config = dict(
    shampoo_beta=0.95,
    precondition_frequency=10,
    one_sided=False,
)
Rows from block 10 of a small image embedding model, named by matrix and row number. Rows with one number belong to one neuron. Each number is 500 + 25 x the weight over its row's rms, rounded and kept within 0 to 999. All counts start at 0. Numbers have three digits each.
After each neuron's rows are labels from the 100 images, of 14848, where the neuron reaches its highest value: "responds to" is what is common among them; "place" is the part of the image that holds the peak. Only what is clearly more common there than usual is listed. The data: views of escape-time and Newton fractals. In brackets: how many of the 100.
# fc1: MLP up (model.blocks.10.mlp.fc1.weight, 256x128), inputs 0-42
# fc2: MLP down (model.blocks.10.mlp.fc2.weight, 128x256, transposed), outputs 0-42

fc1.163:517494464546487514466515528492510514474555495513512504494530470538530505493546480512523451485528464529484487463481528497523495494
fc2.163:460523529521504494466483514506497471456529509480526516524498508514501498510509516523507513486478508468513445526467507490500559477
responds to: tricorn (100)
place: centre (34)

fc1.142:492506550509498527553494527490517498550503529508497489476560516497525486498524508506499486530476487542489508463506496483517504498
fc2.142:494494508460456437504486438482481485493526487535532506504510475504498497485520478535470466487481487555479458469479527499431509515
responds to: quartic Julia set (68); cubic Julia set (27)
place: top right (25)

fc1.5:500512517492504497479515542508481488507506517506480457479473520476528511503493464491498531463500502506508469528501502520460496478
fc2.5:518484507491554499490512502478500488498499478518525549504506525518499484499498525466501462506477535534461474458540453491492513464
responds to: Mandelbrot set (72)
place: centre (45)

fc1.78:486532487469535450458537526463518541519536524491460493505480499496553530503482490518506488501520519467527481525522524510477473476
fc2.78:517537513486488505475476490472538509505483498487507464499517541429538497484482523485489457487471520525499527469485489501484522521
responds to: tricorn (73); pastel (33)
place: centre (47)

fc1.188:496506524465507539502452517489486539530495513498512510496497532514495499506508489544473530476475521488481489479493482435476507509
fc2.188:541488477530522507514464507509510531444499495487480496498457503519524496495448475482461507515495507509501505484476513517476520530
responds to: Mandelbrot set (84); close-up (55)
place: bottom right (35)

fc1.136:486534521513556537472487496500540508481489544540482477514532514499509490485535466491491514530545535505492527440477497558518522480
fc2.136:478495504469477464513491485552497483485546455491532519494460526483466494513524548513538512484501468528524531550510435512478465479
responds to: Mandelbrot set (50)
place: centre (36)

fc1.6:504525501468537468477516493547531503540526518507536492462505515485491501508516475498485513484440513529539510514485519488523493501
fc2.6:477500492487513495499519503503497485504479494531510487538515538533515523477477520472557501535498499514523504481560488514476490487
responds to: Mandelbrot set (55); tricorn (41)
place: centre (32)

fc1.79:504474504461479593527467495521484487491535511498461499475486554491524487488481491492488544517516491527521540481489526481568486498
fc2.79:475479484539518470497529503487472446504495534495527511461511506501483500479458485475485490492497465498487513501486539537494420521
responds to: quartic Julia set (64)
place: bottom right (33)

fc1.60:515456535478494480503497497524512503534498545492504482515493519527519541540504540530472460524499514462531484498484497483541531534
fc2.60:507499495513522483572491487493493484472470484513454507480492524494469474458474529490475534461507524535468443508524471518523491493
responds to: Newton basins of three roots (100); grey (33)
place: top left (56)

fc1.175:493494517491442499515511498490494510483539534538467551516516543514466511487487505504531498507511512527485492512502523518470573513
fc2.175:553480515481506514496520502450496511485467527483495483492526482477477473500513474525549519482512501594530508495516473510511480531
responds to: quartic Julia set (64); cubic Julia set (31)
place: top right (26)

fc1.237:504527500475534489491462483518500454530492519541512507529499540526495486523472478468482518477508509472508514486524529487482500536
fc2.237:493520511528498521488520512464496516538490515495517524467524526525506531552473458481483490533500540482472485502540511508500466483
responds to: Mandelbrot set (52); Julia set (28)
place: centre (46)

fc1.29:471556494485503452519506529526515503471508489488498499502484563462484509512536498533502497489543490494518550511493503485531525458
fc2.29:514498504503446494496491488495479476505495492516463524549493491507458515432475477520542476480459506520508468480517484530478510509
responds to: tricorn (100)
place: centre (35)

fc1.210:502457457500515507499498475470483488491533489459510494556509479504514491471554512419529507525499443513478472509512470557502471541
fc2.210:487513504516537499566470499486512489485490493482486513451432488484480465557476485504519479479511482465484556497491558520502485457
responds to: tricorn (92)
place: top left (34)

fc1.200:505549507538501557462502441520509517476532486500480493494467489546520528516531499486516505502481498468528504475493465525512461448
fc2.200:436512487517522493513480504541515484457523560524513533541489533482526498481530508527463495526503528451492505513505524489487487497
responds to: tricorn (94); pastel (60)
place: centre (54)

fc1.31:526514515540488516514454480472532470439517471505507493523463494502495537491482478502506516535505503527499524519461536554495532530
fc2.31:498493527491513520486469466535476512502469507516511454523489485481545481504549492499505506508475499522529503535529492485513509497
responds to: Julia set (52); cubic Julia set (40)
place: bottom centre (29)

fc1.18:470493510493525489478490514462485518497512487529514518536521474485538484519483508502483545484494463533508490494522485525504485534
fc2.18:522489495529525488504511519495492507499485498485513488461526545482450497456508482507468519545514532475485508480475517528502481495
responds to: tricorn (96); close-up (69)
place: bottom right (30)

fc1.55:449491506532537484465501509546500505542475509513492520537519470480523511482517465446469488479494484533483474500520507489468522506
fc2.55:529525483501485456496529514459504499511527503486500518494485539474510567508531467515510493484507506497513467544496515514543464514
responds to: quartic Julia set (55)
place: bottom right (27)